Weights of a small sound classifier: 12.8M parameters.
Rows from block 2 of a small sound classifier, named by matrix and row number. Rows with one number within an expert belong to one neuron, the router's apart. Each number is 128 + 32 x the weight over its row's rms, rounded and kept within 0 to 255. All counts start at 0. Numbers have three digits each. After the name is the row's rms in percent of the matrix's.
Before each expert's rows are labels from the 100 clips, of 14976, where the router gives the expert most weight on average: "responds to" is what is common among them. Only what is clearly more common there than usual is listed. The data: notes from a synthesiser with random patches.
# router: slot weights (model.blocks.2.mlp.router.weight, 16x320, trained with AdamW), inputs 0-106
# up: expert up (model.blocks.2.mlp.up, 16x160x320), inputs 0-106
# down: expert down (model.blocks.2.mlp.down, 16x320x160, transposed), outputs 0-106

# expert 9
responds to: echo; high-pass; pad
router.9 106:104164103157099147099134138122128064156069125119093110132103139047083185102198092083126103147170174114142125137098151116114119135085164105125170088092115109109104126140114113112137134114101182051156189150191120106123089120126154119106169128168133114077095148052135075117103093057172174126084112091090131113184116104130140
up.3 109:072170121104136130149050200095083117149112126172091085117148142093104152177119085116106148150124152141114145158098163048132101133097096136185160173158101124143196104149159096133175119141117119054163091145191077162087098112108138149068129152114067142101107165199068188156110141129119134136130116119105141132135110100128120
down.3 105:147189159109097117078138098167124162104229142137187119131080136111153124112083140136130142127118126107112108153078122177140153088178094095079098099132125126128093072041151202153108143166129129129099159147112108112125098196130136144132109130115187109108151100135128089107145151134096129101182084112146146119106101201161062
up.4 105:147120151130198189206068071149101112132094111113145109140137167112087118112122126120157071099107107141206126110150115092090073173161170126134127137146170135153126150124177105086177068141121137134125090100135067097148128115140120135145137150147080146170148090092120171087140151163157135082104164168167175058092186153133081
down.4 105:112079110146109097102108105133088141126179153060109108126153104092100149082120105146149168124122122188093154132151113149099096129088115159136159192115134107080140138144128165182105137108177181146092188127146139133116097105102120105111099148148138091097150084167152147197200065115139167133119146159099141120096143144133139
up.5 091:180104178086130128135108068139186104158114156158118180133110153178153115181133088113119191134198152152131089110172128150100106150184129122135067111152144165124078116142057102186136060115111083154165119099102104146100141149176101087109125152152116111108141120150189080101155116125092051120052101127130131113099160083101171
down.5 100:064119136074183098189186143129131142134104102104109108156155130089139099129109160118130135141139141175092086089084086167046120170156122181084108156116168120129083137119140119127208148082150090120131149097164138120168164099106148141156161115119144157151098087113179148154144110143125119082178071107137144148129156160103109
up.6 092:180138141167182135113097045103128131093170167159155104143083066169157146144188137110132110089135115186126126117142065132156085170159118101140101098120116121118130172092138202085148161162133143135144116148134153145073155136153191069178154090120092126079124114147154095165062098101155108121129070148101144117179132121129126
down.6 092:078139053091147160110121186163149144141084176204164064152153154158078115177160073109127120166105167126140081077097120183109158107095109128160085191173124169141127131088140162134086115131080071051186100137126073143151133116137121161109108133073096093131134119079093165139161123105180143111084115145074120123083158148130140
up.7 098:086122173169104127118111136144159132171129145058161151114144135146150140139180068115156121160128127099094097152112089144085121107133168125154100114076122093132138057170110125131141144142097151115143183139086117154135135140095158169132135141048090121111113093100160073114109095160148114118133119091108114122199118164161104
down.7 105:160085071060106079154187137091103097098091144135082151198139100117110120159122116113142071180119189106027145104152117181152151166098151144070097080151080141121087143128146110106153118127146087149132131164143105123095139179100128125142171096206151146093137124129126129164076154092104126105147178108174137115084099076127178
up.8 099:128144142126108128133118182103102143163064158164116112165132180169124165136123195160100128138137079163156130158148181127165157146136175114113129105191110149067131125192122161108137073114091132165098119123108182134103168184156074103126160117159106153144174082121104122155165186106127085153139127164139077092166105133113178
down.8 098:131087166097186150080124129169151128182124146125137155079081050058120124101086107153179100129165156157129142069062106095108131118130124078113129166192135138094136142139097084131100153127178132133078119089161114164124056127116107188122173103126101187147067190118182094163127119135103153163151099124122149081138096082087100
up.9 103:105150109128132141084147144076091163149098152086128145105186161107125133076106134158114105109110137106123097076154138103146112108120168106189111155123139143097145153159128145099173135186200092134141115114061106119148113136057153126103157135078153158099202050155157118121113126123110109113087139139113131101113101102080151
down.9 101:080180086138145112157099173137129162164119086099139175113084165123094096125136127081211196133085139133145159134135124134044153170119153125133127197108080150078152163130059157150141089145146161103068124102180133098103129130134115116137096154109133142166111144132098157209131196112110172104172078185121104141099138104145146

# expert 15
responds to: bass register; notch; oscillator: saw
router.15 091:174113109146151118116144141121142123179149235139126155125120170106160157078103136062169123138081122170099166158140061191196113110127097113175115179158160155126157192060154114156098143110161104148129175059155126134149081118086063134088112152169118110129103100154097185119143102081147083124061106073074106152188167185142105
up.3 104:127156122127179118095145103125119154154174147158130161086142097143122153112113084127108099115133108104121171109058125135188079121071154064101163146094109149096141143101131154119091164117101150131139163094150119150204115085166104077140129125090113114093113159155156136158114204144164108153126134126180063151231055136086076
down.3 107:145129169075093132117176181102140124133121130140106115144132109126141137137156139163121098139124074131128105056212116096106187133110132114138116114119078121121121055131149151151134086156133119150117122127170050098069143179124165196129153110132157165183055132183094103123135106083102110144201071123167106106099160155176121
up.4 102:170127119160188145143118111130116121107121139117114134161123084171130143180111101128141118116133097125146079153136155147137092145167098058110145176134131112157156121193101114064143091149133119157095113094144061094166147130083090108116092123100127156151131092112092093158144188072120168088123210178129130085182139142123118
down.4 102:103093157147152083072096147108121121162162136147165133146109095086102124167161159146102132125134166156096102137159163157152110113095149122083182164081148147126091142081130103119175108168100173150131171143182142139143090099134158183134142160147142121138119152094070187142160045113103132164135156136138188143112125112102166
up.5 102:126153153111125106137073083104140152190153133176148110151140103139108135129115178165089159132103126149096080133102165105126143106163156119122162101098135135134164131146117043059247159042122103130145091098129132129163096140126115156137143159063167138123139102103109141146160153123109134126126101155142087183160191129133190
down.5 099:102089164107151124142067171113090158084103152113125134155141119118098118107188128144164129147159184148128132116080173115137086106152147154153115082140117146181144143147171175120120114147130098120050097133108156130092097150114106093147092123086148112098121063125103142165082094173105108134136099136147132155054130173145097
up.6 089:077132131149207127133156136155123155108121079156118107094150153216172075187095137161174137150131062116118139117152108135121196066139132125091090098124117164073164077117130131110093131141156178154129125094108100189137125105111148132105130142136127142059140134121076154111139122144132157104172136145139140144155180120154067
down.6 097:093122086067135114169130107142150092108140074157117139081143137087105157147122155090102106167131106196119111117128116129128093148175095122150109145130186076167120129160093105080115093147164077147119204145064166080120150178166160023131064172090114143135068123132111125162099138104139100148134094180114115076147123117159240
up.7 096:103122127075128150153158149073094079063110102102118158123116095133139099151135127152160151138190062117109123131193088098148124097087084137201164051169129143170084122082180156139163097144124157113100096174112146107091161135122091136128145184130163136128173158125134121106134149135103138099151084112126105204099166170080189
down.7 097:095140167113114085134106085134172174228106135069140119143154122127124167127140076165079128040141157149096118166123075146070144155122105137120095089145099103061090171120112128144096127192141103137124101114124153115124149147117152097146098083155094078113095133078181105165102137128104198141154192088138159124142134118169093
up.8 086:103121125142117141145190232149117188087161124080132187139090129133155120074139149134084162186176145103120133152098101137116098126180082134140139071144107132106200102164104123060107109145149145118095128161142073137151167154146139094137100074144112117115155103142136195198129134128117086082072136150193067145100187176148054
down.8 086:127162128111113082124113146088239117117106128188085157150097122178082126173162084080114107113126079111104174165142116183163163130100123159113116164152157162119122156132113162112086140136151160134111161085141111088182189112114201130172164125101178084147079155125160088171148147115046080116178154165135157159189092073115134
up.9 108:094171134172166077113161141156106164171127159168141047142150085125161098152163131078160159108136143176102133136181096121114128127141143143104154188096107133103129194106137143124108160142153150095125155099115100108105089095108076091137184100124109091118125133185121127167112126118114133146093131125151106111135143112120082
down.9 107:106152155115124118169117138145115122128106105124165135144133174134158131150113144205127130123085106082121159154072060077090110150156152156115128077086090130099129170100100140182164129170133082154102146154132101156151140114176154180100060123125090155106146083057139110102130166110123150138186148130136088082118129110179139

# expert 4
responds to: harmonic FM; pitch class: F
router.4 098:088140099207090084086168119158099053103157143123139108168116148066145154075159088119107193113107132133096117058142186141125112139168117135138064133176085087201093122140146083133149160134107150076163162096114124156103124155139107127138103124169136130132115137141110108148154093109118124118096151090057125181076127108148152
up.3 109:131141118149129082172097136118138134092142202142187102116140157108124117084087112110110166185087135135102142108136076105134140149142201181112167119198115158157068084062152085162140090111138112119140114065071096151158139166158096083067091163189100149115072130142137105131099127043168147143098112152163182145205136143152108
down.3 100:070116166119116159084125110115149141128060122138100083122145155170101158179136116126132108121086089138087060195141178147114120081151086089141124117116089113132182151192131150117138182216106146158097109162142122113133130139109133123163134146209129147155174165135148111093144120128099103151120147083135156085096068165096167
up.4 096:104068097154132123117169120114097177167174151128158115070140149140121134113112160126105205079134100168126156114089105097153089148134151106116165117124094117141109202125131137093121125090134076112162113180113148171131131098123153172045174077107142109086143152143109160117154144144155097148118052150121104170088174151108119
down.4 099:137157141120128175089132078123129100138059115128128103102073167092100142138115085110144112151110145123192082086140176115056146169138056160126115096154132120185158146153113122112096124167096184132109098100179113123201130097121127121114152130092094129131119083134177111126153135163150147074089167190168108194086066084136120
up.5 105:142135139116048130145127159063112150104152120165109128130115126151117076159120113088058092113125098104062159090111080178143115146077172112107108146089120135169107120134105128122081130170123101086155024110126126110079151176179115154133160143103114200105069157126133127116126153137124123094107129199184062162160089142115165
down.5 101:128108137136139081181138153183087146104064150091121140101159129088118092150148101147100124161104133113182044078094088157093123146075095139102155171146133136119164116133158173179135138113097165146102106214115148165087132094116159107088104140177150102137102079112116138134112087179166093188138170108096165163151140063115114
up.6 081:147123114127147153106135232154098147192071150093219155099155164124111122110158082127046131051152089166154139205087095095097118077187141113187129083100135169174091125146120156152115191130128148113121102151105152087116146133134130166157090151130127130091150115080128115159142132133160124213139171131106124104109145104167078
down.6 101:126153098160141124112098189127160090165050124204147144177092154222096098125088122117141140114126159113142101141118116161106148110122128178117158121115113147171236133173101130113143162119043171124122113131080108167142120158154100138164175072084122135149127162132135165158125128204127137151134139127140124089109094131093127
up.7 087:111126166103076092090153151093106159107153164146106125118128119115192113202118148117165090098119148142140110144143173151110135097101133115215082125095167170106159220134131112073172149089141141145130119167157096105118174029126129147156193106113126157163122161128176190102096142118187104105168103136086097137050166094170151
down.7 097:116136101160107101121151124105137077130113146116117147154131144110088125146150168119115092130151117072203111145136152091138157153147108136144119111125111120151112132101128127131149061164136160124085167116112083113118104135177130178150154169130107137153114135137161156131095162162154127041142143147130099106165114144138101
up.8 092:131134167125172139157188136136169132141123142157079103181131149137127068115079084149094112096126106108110128132144125104195123078136137100150093112133107131131214109113137110123094087164145132100124080137176090164096175092068161060089092126121201080118096106050119148136093144154124053043161128133158142128165121148083077
down.8 108:149135158103116098156098123117157100113100174159135116122112155098098155176167120082116164085122163151126083079172115170183111152105109081050161138095204107081121112131124163150127127142109137105090116125135136161065132139227154145090110118110114114142132158142082206146106141117150104140114128145095136137057137139195155
up.9 089:172117146100159089143090167113148079137135104152117128044121115128118089129160192092168152118168124186161065164139154146124187129081115172113131151189176107100167178098106094156147172095073137148133148120122116094149087122070130169145167180132117185164176131114149123136094135155122142121112125114100056190121105109162050
down.9 095:077133179121122133130101105149136154124090162178105126121168103172162166106152144106158137168122120109107121130144090177107146183116131179119105140134100115153165141121168120050162078090156117136096102141194060120154125108132086146071183097152119115071039181127116100132123089115095139116091127117174127087118098106084138

# expert 8
responds to: inharmonic FM; harmonic FM
router.8 106:116117128112099108178184220099112110120145062124162099134148102090111154111109141111084125145176172111110127170121184177142134100153137179067059145077081082096084082184112140124189148107090190116124142142188117080124168127162098193159133112152170087113160063103122140157141094126154158128115140138121131121078099107122120
up.3 106:098107175094114092158101098105158149171154124175142123146147189130136140168119116133183143087140157141075137098172173101170089115139145118154124168138115152162137123062146126092122154091126115118167085126085103124166122048125135158182116186104190150171141146109143133147123143155195113149124191099143143139136117166091144
down.3 099:116083112109119102137174131145077151152140125114132174141133162182073106129042100045177148120062160145150145098130084087167132121100137152131112124149086093155184155164049187113170129105126071140178118121128179142130104122126102142044097122096096140170107100102166133130203206157105098107121151137091091189169166119171119
up.4 105:116113084103092109153134209140140109180145117094149137131116139092111117091146116132126191110163133131139150164142076081169225103179087158093119096072101064153127163164161129096187112166101091095168136100124120103105115113180123112177137139132104130107181114123149108144150176121163181071128151184185115121194122104075161
down.4 105:152165169195163111092174150062102169139108108171125172096052142129117096155141159077101080112080137152117116123130152091153126122136080107069169137097135108133114149126061110123112154102084149132124128168117204142099127177118084137093126113154208145144171198104144182100127089139083094150090071126157085160149165151137148
up.5 107:145100117074106088170143164152128129147117080152134071106100181145089106164110080120143128080117124187162106096092115134165168181143109129097084167088111149134072140127141092146184062062158075157111163120140173098166189105143149105140142118137037079129226100124110122175154139083146107088132075152146120100166095136131099
down.5 095:144164200177079148085148052092119186113157166141185099107068153118099092107159167110158159164191070157172069148125126117191085115080145106118115120142056108131103145138149039060126114163135156106114156069124125098146096115192106130139087115142173131088158134145134099110175109168122134119093110066124135102083062106118095
up.6 097:099160110156153150084117139131042078151097077086116099160120084153111143158109154125172160109082117152073131105118119133148116080140074138171097177172172120099165089099156136147113084094148122135104159208169107140103166152090113112085105130132133156193101094088143160194130119162096155112126085143166195147077128129106057
down.6 103:144083186144126097118100107145170194068181111136132107109144090147147119126108122093158137056113114140131110078086120136093141193115098106099126177115111104137160110127122142114157080168161081177110138139119131159096141060111125118104109083156061161167155124135194133182114094163137209137109172112071120184155114143120193
up.7 098:127170103157139135128078086104085078099132151111198118069123132135160101161144150088126141131238159092144091148156153052150102125147164191108104167145131090121109079122111079143087114150137154158167187107101123145119126104108103169135084145043100145078171177116087125131171118138135133082165167118134153178120163110201111
down.7 105:143150150096133145108093056166129146134099143141138122157145121131142127146149094137133187111128106091093119088139123105104154098121075167111126126071098130114128129172054102134131053163162104117135102099175144175139067123131120156091165124161091129090139128131112158146143095135072168149129159148135117136060093096158187
up.8 103:148159153134107132062142152120179181170111129090123086114176120138128183131152116159109125188152114109119144139090101089078092107098166072155054087104113142132157100182174166154100087142163167111149174127140144157111095127160161120173093105165086103115080096152140173120149042135131091154117117129117092109148091099179233
down.8 096:104095147195103165108168151130139103116074064107094156125076141114142100152103129149121107185125082044146114118130135140168097131125157124177110173096109070162082167071169119092155145145146122128133062091131084106135109132149205089160121108155142102127161072132091086125097101143142130115114124190136144100120096138108035
up.9 096:089191055139135115130097079135155146142099102126071123167143168121125135155170063153126140097090150104159112156151154154140179091119158144161172069117105130104135109045145086131131140179114152142133112132135186171134170132153113135124068103102145177115146070119181128171179124084152143195162144112107156126127148104200133
down.9 101:123092115162128159073106099137106098113109120126134167121112149106125128124127162112167164117072118110171135102114129087043063102084092119129152133078134171144109133171126153144101093080111141136092148155059145122130137174131138145118143193168138156180121181174138121149101189140138167162140146117126128082178112107080094

# expert 10
responds to: bass register; pad; pitch class: F#
router.10 090:149082142111176142101119144148157118139082110059179111092169157169112083122116152120105083101145155129152158146095137125103178136104177188136103127122059115089130166157090093171123081095151134100147145118173200138125121159119133158067106148136094121181160100185080109108100093119170077154142132107097065142134097170134127
up.3 084:150126120144171149079082140122105134115144123038136106135075089174112153139121161175098093112072092147113124125121106177091115106043072123169147111141119149000120157141073203109157162137094085178104166182126118112114114138061140152124138134094128126157146141098148114154117096112213118144141080205156169108174143132180101
down.3 094:153123170130084085140180161128090173184155112115085146109105196166141123137107170059090165145065198077120123148149103082068072130204147124095072129113201091087165119115148109139141100101151151119115162115118148172145151163162062059140129121161153151100091187079121164107140072178129109088130094167187134107133108115094127
up.4 114:129107169089096144108160105137061111141157092142181131098093154151097086183156088142138150103174120095089129140147138127160116091163135102117166143113179109140146108109102128097066164103168136139128163154124196100114121168135117137132093129135086181137116197157088140155126106155123122106131165126135109141123090137114097
down.4 108:149170099087153107193176150129169071127131073161148155209213163128196138142146125122080188118158098143161091159160127106133112157120117114120173059099047091193120155130087145118143149170155133141150172103192150112107128120128182126123124104118139102126116140123153096148103128171140153113156129095087122121125142151164117
up.5 096:128129120180069170155135074186171122100092172148203108120091116116071157102136104109156161186221212146108124126093138081185117150170143200145146099121149090125161123091143093147075140125130151116128134184147065196160113157136134084105100099187165092142113123107107113107133140144151137130158166087170166129111146147116091
down.5 096:130085164064121137091190150139136106129170158132114160111130113143066125107147161112162102195167115118136152120098140146118153158119171104109101164132087099168123135075127185137200104205171122134131160116089126138112160093092157100169120089132113146094109137156123051186176134101114120144107138112055094109146111124086222
up.6 098:177101142093076172183123138124117106112113118136169104153127150091137142158154154162115137096150164153129178194109136104194132075127188146172068089155143134158141171161045113134104140175105049109091057193116093086162166163135087094119062109081133104122179094111101145095107114123151145082146104079169131102121131107120079
down.6 099:024156086142116049127176196153179127149178117138154139133154110161125131153144106173073123148122099137121135112137107122096164101112092083113152185101137095143144172108088126157136133131125164138102152121122186138105149076113104168178088139181094133111090109159101148135138114090105147135101132148078132123121136150124130
up.7 084:110133155118136059132201121096110180162141098122149137087089126070124119141179187178099173128113139157142094136078102136158112111099135148129100095093123110088058139148117123125131123180087147149105094130121160128101087131105162144112126143096127219139121088126158124144142116099137132136100107114066156145130076097120095
down.7 092:123149130108096125101071146122153130123151079131126072120169138121136148132126099103141125115087097080091152140095128140106138102112109087114116069135165137148134126107127085132029069075121130136086090155137166176164136134167140122112111206104082136105142142143149126101148150160112185155105071155129155058128106133101087
up.8 088:116119145120153088127120124108140151088143101091121138092059146204182145173134156141133152122134119112093102140103089112119131136132082053206107072100138142142128116138156125114160142178135128150176118186126098123169152159109139114116085138155068147064184149158130135124145110158156156081177112172170130116120155067138107
down.8 088:086119119101164174127154133156152149107081164158137148202165139131123136097131142170113192217127131120136135081087127136153124115182134137124064125109112061196126111085029152147062115151174142120117100141152104146136071159179085151209109082109133135133096131071110137140186083136140119103108127119172149157137169108109125
up.9 113:126116158107118187095158137138083129128072142108198079104107104156119137162148120104159109170138118112112121124000121148159135096130098092125141123100149158138106110159095193136101145068178159096153151168129130124107135107148133156126153071135102094181081090167103185107139102099114105161136143137144086108139111105155157
down.9 096:158094151083127157096122147007146110104138093130157133228154193068077153094098196084137191125078104120165125160201166123114091143144093132125133163160155107156154159175112113057133123139152159177163182146126164136083121154108128081131118060091133091148131101137174113124091123151124088154111102119107101124093152122138126

# expert 12
responds to: bass register; inharmonic FM
router.12 090:079114084108145044106117124030172137165127186156153146079125112110131192124115109115101160160180067133124115166128140096099137194139091150178127166113016143121097105113075148174143099126053135158102151111186123198145140142142171179104107105162138174136148121161179101107191089079149135171108180089131118101117177168112156
up.3 106:102133155174148119136096074119129174116090178162161140117063154170138195112151151129052137176164116084188094121122096070149136091139161168068116141119141140092107106038119168084092134085157144147109132153147126184123130114175175166095123133105161111058143069122136112135117116077130097128165125178177165102152094181178149
down.3 099:075127128139192169131114087153139149137072108101167119087137140105154173088120168123138125095148192124079093133057175148121111087153137100132072122160142103114134163139082174062126184132131136113132143095053172135177068164137077120202142117089177158194132121105137112125140133169128108157161055188165130147139158076153133
up.4 099:141124137140120155129136125093110123115111137194151165080042168114132167122160184096163178176127174095140102137113159176137132123146148055111084108137149102109140178148134161137136131089117156123110139136111118142135176141112065114118090145174083090116079110131117108074053168134135112105104098137173105122098139114123090
down.4 102:100191098114171117217128130187173083146108098117121101101114124167129135111170188193152083057117126125109129185148187068169109115132117126131129122173183094153128149168097125109069171106133147088134120111101144155061137113089167165101111164107124180146108140140179133123099138125106127139102078149109136113184101168091175
up.5 101:124187131099162126141163181122123103141131161130098179102096150125078161096108130086160086079153152136137149163061080141111125115115046174139122113149138130141077101138148056150102170151140245087092156121140186100074138180135155179182134121097116051163139160103153144145115103113138132158111144132151086128140140145076147
down.5 103:071053133119078148090188133171142152088223151141137082097122127113155096101071088131100150140152169137126180198122098182153181142133162174196160158091136096069103130108134154108178185152144104131114139176106129073127165191096153154135149071131154119116118132068167111132070111095145130110138134098128122137136110113083127
up.6 089:098136194096117143160136131121108072101145150184086151163117106132064120109157071128170095115117115091096094154103092076097154153092096153134109130201104104125107130143114095119132137179073157081074090122113174112158110101061129155116186149186119058088086123167067110098094111118192173166076139113138154165186151144170075
down.6 091:117134087124129123103175142085106118167092057151150142122109181152129101186118121157116145110109156095098109150132151100114115114158084102178140104107169177149137120118143152130079107090075113159175160116116135085130140096068094131118137118130181103195106136206155180102098109157121105173172138148156170045148091184106108
up.7 095:180144092136145111102107144145150133091180072118144073096043119137150104139162173133128157159102099190115127143131086126115124158134122093142113158039113141105129084149166139075122154155092103134109145083100128163086114135172084130117084154137139088111131165148124175131167135155076202142165096087101161126106143129122106
down.7 111:173048131127110087099140116111095171183126145154168175144126090154113097089125098177084074097120111085061160160160144111123151136148133134114100166157145135091140084178146140089166077164122095143128071113157110087144064141151149139124124106183161161066125187137109189154064101179134163096088106134132127105153169178082125
up.8 103:198089122193098153151176100161137129153089103117072202121133075150116141158166097082142100118116138060121091162167124058192203107113105140130131137144166093118117137101118056159160129129144107137102138164086142121198116161112088109119175072132059141113164164146101095118075124137188124099135111103112124091194166138136079
down.8 102:135139077090152196140119101101124124063102158113107125165117166130095150100157168145183138114132105144195141132057086184090115132159130139132124111121099140199105170152152107235094056120135114180130105160102124100139122174117114125118100147103164130158137069135135107135151082088140085135155149136124186128079122176120134
up.9 106:210161154128114106173102078139144092147143143092180139088173145105084120077127123093147096126143175114045189115115111088074130155131124100162073132082169144121096230151143144088142113228150151129138125072147058075127159081122140110072098104145126146151087137098118131104046096121114115100153166154096157148184106117156114
down.9 096:081128150054125144065102176150153161112104105122185091097165186093101133099087135186129138150095114108130098104123159122147189201116107041096168155155076075133147081187141131112152151113124106071119066111085137130143144177103121115108157094161141121182093142116160125124137139150087082125142099128106129130064182125096109

# expert 5
responds to: echo; pitch class: A#; pitch class: B; triangle
router.5 110:154141100144165069180167180068077148094123140162129136101156116153107105135071158082084175090112097161161108112097106194107118121081122142085097133165126148087111107127129165158070161164090161151134110172178173106130098146126139180111147109151131144108134162123168135121199117113125101150126110124162082151107142132134150
up.3 091:104154128122155121186188131089160135153117134140112142123132091189122146127139135113098084129135058111104104143142137120088138132140146141107076156164123136099165126180084090126088170126158136087097131091076107116159207175115097120092090133138117140161145178108132105134155090132168062178119109148180109088128163136139072
down.3 092:136085119115105152159119146086085142125129166160085120117091118143061158162122125091133145136104137154124138131128141076181090119158152176144163127124218062188103102185118132103103119139107046148135088176175115097066049097137200129144153055147121130090098062170131132152126084139100129101123148109085129150102116121176152
up.4 074:173062121174190116132077130079118122107153142102115151156181099145141153078119184090118145116141146078158168110101143132109111136179109101148110163178088122155122191119136140185095123085142164109105149082126098111063143166143153182120102136106105156136185120127133192147071095147124125152137196149154110111165170081125113
down.4 084:150108138130162101108068132092142147163142133187113083094116090166150156143162137191087100122115114177114142158103144100086138134129128209137153080104123102193080138130134076096093123140097160107142114157092153163153095078223110140193136124126090246104099127124089126134207103121118155149130121141126112108143107121205157
up.5 104:095119096117127116146123108128132126130136132124117136120144151131136173153079159126190103061097078120123142126154131116123166138147161107117179148077156081139194206126105120089108089122114146150142130115155104138109112109089103235106189135138136189149141162159091156120155207135148125137144141115077076163120170155149072
down.5 112:148105108152116177099094153180188199106085105123123117112136127120146093129145132087181156107194132106129109142098126105174078145101097152163180175149140198075121132161136079105147158131134142153136169123129112112114156155107120109124176099146043094131167151105103149091121164056153145137118148156138093079141104171157033
up.6 106:104083124187130162075126063223168148136117193112132155156152153187105127158159168121199177090173114119126124112094128116118106171188151149205085177105140102082095175149167132059130153151110133098125091105099160115132101087104137111123185116068115134109220109091065096112173129112134136143106151187119074101128135124101120
down.6 104:124123093194136108130121153121177153148158103095188153062134140120143051197157172083171143099137115159081102108111086089159088172069159176117093177151159137174142204084118095133138111081162148124099113173159118164150147156092133104151131137078147147117114144105097114132132088124170107132202123127163142152072156108143143
up.7 093:157096138150160105186150097109165162099156174099070126140086112135116102077058127189094059096070073174126079079124108105084127169144155146171146097219148135148107089159142161155109103086129128171165117094122135143055174115098118094145146101165136129121149103110163116174082190192149089124138103109148183138115157156126161
down.7 102:144122126095131195085144173093166076090119168096129090106159130104140164114134195115179119114106123097123107168166147136116113119109121112061108127188077099105141092194180127163077156111104094130124135111038117148124103177097062070124128104186125171086116137087109121143156123091129144158136105212095147134178118097185085
up.8 106:069110128119155104134077092175122188089132113141100097208109129143100104107179101144116124147107098103122080091146143091080121164141155115165091096157083131106118146118144130145219106155170127141137219141095191173122064101110134152176130142157160172185148112079118088143141147153134159139159131131109190092129135143152121
down.8 112:079071149156134112145130167118154136118080130135102121102131101138189212155176124176173135063168096100162079137139166185096129128167087132127111127105090140145143075173129114147127147120121115184070091100127104122180121104113156134151127145167069116134131109126139105160158149161166141148076138156115148041083132125126160
up.9 088:173156141073115102164122123158155129070138115196109115135115174135140180111118140116114155142105122167137156142180179185171144091041098113113148121128125151152130158121147044113125139130119161108141143119150041108141128134033082173147108099093144118120047064153171112128103127081079100130154143145078079127121135150134152
down.9 093:138149087158135109143094132130206131113154173112076130150122203066133158089100098103070100152126131184112158083117145098172156109118150142163118157100102150113164124094141136126099211150100143080138135182147104129126173178145088123111144163135200105165099085120120149148095153124100080142095124133091126164124159111189076

# expert 0
responds to: bass register; pitch class: B; oscillator: inharmonic FM
router.0 114:145127123098117147104132140147104145085172107121123093109085097102157117070145147132165126189060127180126214081203067063182166194128125171192114105099089091120094124086166116109146165136085090061109140166088165152139137122198075146110054122174111146180154138146140079110149176123115138108122093168081138113112144111150089
up.3 092:113135169100128141154096143092166104053144149141174125138125112169131141126118083144139124147130195051104121115166101077192110133095096086096141114105064151128097135125166166166088120156160043152089192149095132109098124113123116236145151168174168078098144150117105109152130117093124133082167192119108128086150148117166113
down.3 095:022097137123128086150117092143122139167137170112142181154137171144138122170105109103138130146171126071087124135111161118045127213122149178094040134142184121035106120148067118178158127121071110180140102158173128146174141204156183118122155145111112125130132131102091081092160114123139118095177075201155165156080132176172120
up.4 114:066136143064109125109164111062154145126118152133156109104141118097108214095064120189120139105135135086118206096120143077139107125122165114123120126151135145071144146122120135148138147128159146162102079141131107173106069103118160205108112127113102149155094089184145135141112116127151126153103094121089135091153101065120044
down.4 106:104203150151142150138114139091106077139170033150162123103128084172103136126083129142156068140137094126196093118163063123132091131095140105135159129178095111173125135150106138119127142142123138175128130134076138109129099168210135127203160160127169128112151163086094112117099143142095100147204087129149152114142184099131170
up.5 120:123138143160180178082159079146115103147130107135144199147135121136151137094129088090132178052149051061168099074122133153156060128136153157147168162102109159115106065196178092113137141143125134105138176158145122120135126153127104208164112144134113163056166188156092138186083093111145136081081190064082140132085113167155127
down.5 104:167070183135135157115116143108159202112181071146117090154128119098129154178134129166089058187083137165185136167142046163188103099125089094139145128130158143163068097086096083147142110102132164146172105126125139090155091195130129151101127140073123097076151073053111055099089119093112158160106156143078141175156141108171084
up.6 079:157172107103118138114136102074060163099126176090140120140140183138144036165123109117186196169199119134133114077146110172160117111180105106152121161148188176107121164082097103097132141139176131124133121129110145151140169128076103065157180101164085128102094106156113159096123106141162069136186049087165114124175155191128142
down.6 081:075144155135171121123122135112153132106098153129175145185122097156129127106174133125149161120149075098131094105161118168156147121123080119183197088143070080177167156200173096188130166135140089164136155138090138116086145134118145134122100101121184123145112088107119140070108125157164152132138119100076115110120109160116097
up.7 119:157150104106099138114119124139119098123136150115113105103127124137117076156172112074147102114142155159057094118148171158151131149098132150085124111113085103136116163101129119131112165159119097109164143145121095108095189125172110150098131100155149129174094174110108138142166104092190147098101106054135086141186152097083152
down.7 104:111126137198140169111092146092146194085127136114097102154095108119128180161153135122151140160110074108128120119098128105120110094071163070140181163158153139114095122163131109161124176077135175143140123147114113129134125114129134065117149094139136120024142071093138088131082154155172130141137152183124178108124080122161155
up.8 106:168186153113101117168114153135091163203106148132176094107149124130135145107123157182181156128085109075206115151224102128199130125141125140100173101107105091136160109141112118110161171073126141177128131110117101153181153128124135067056093132124141093030072130137173121104075084150167125188111104162136091165167154093113176
down.8 105:117078107114152172110151209097076098075125155142161072180102058069125097138111131100123199154127129098097177170227161098134114168100077111139111123136134118134145166138160086065176099175124154188101121148112095105127071096187175126115126109147122198116153133109103116143177115151150144118112154111164126194125146148129142
up.9 100:085127197116143073097154146132163126103140138161120146176117128138119137157104094068090124099223120108108109179139119228177058126082164175121107090106130117139148139119073119175114171130139152116093129108132116098163168119125107099103101102179168196135132145145141126107124152080085131149185107125140178087185086107130119
down.9 094:078091162157136114142164088159181152126127208146097108154077116080102150100076104094146107183114131126100117129128118150143149117141155148167123129109137108090148162181150095108169155139126157128142101132159080101071139133105123151174130155103107083098165074148170062108117116087186156137132120113132092116124081114149144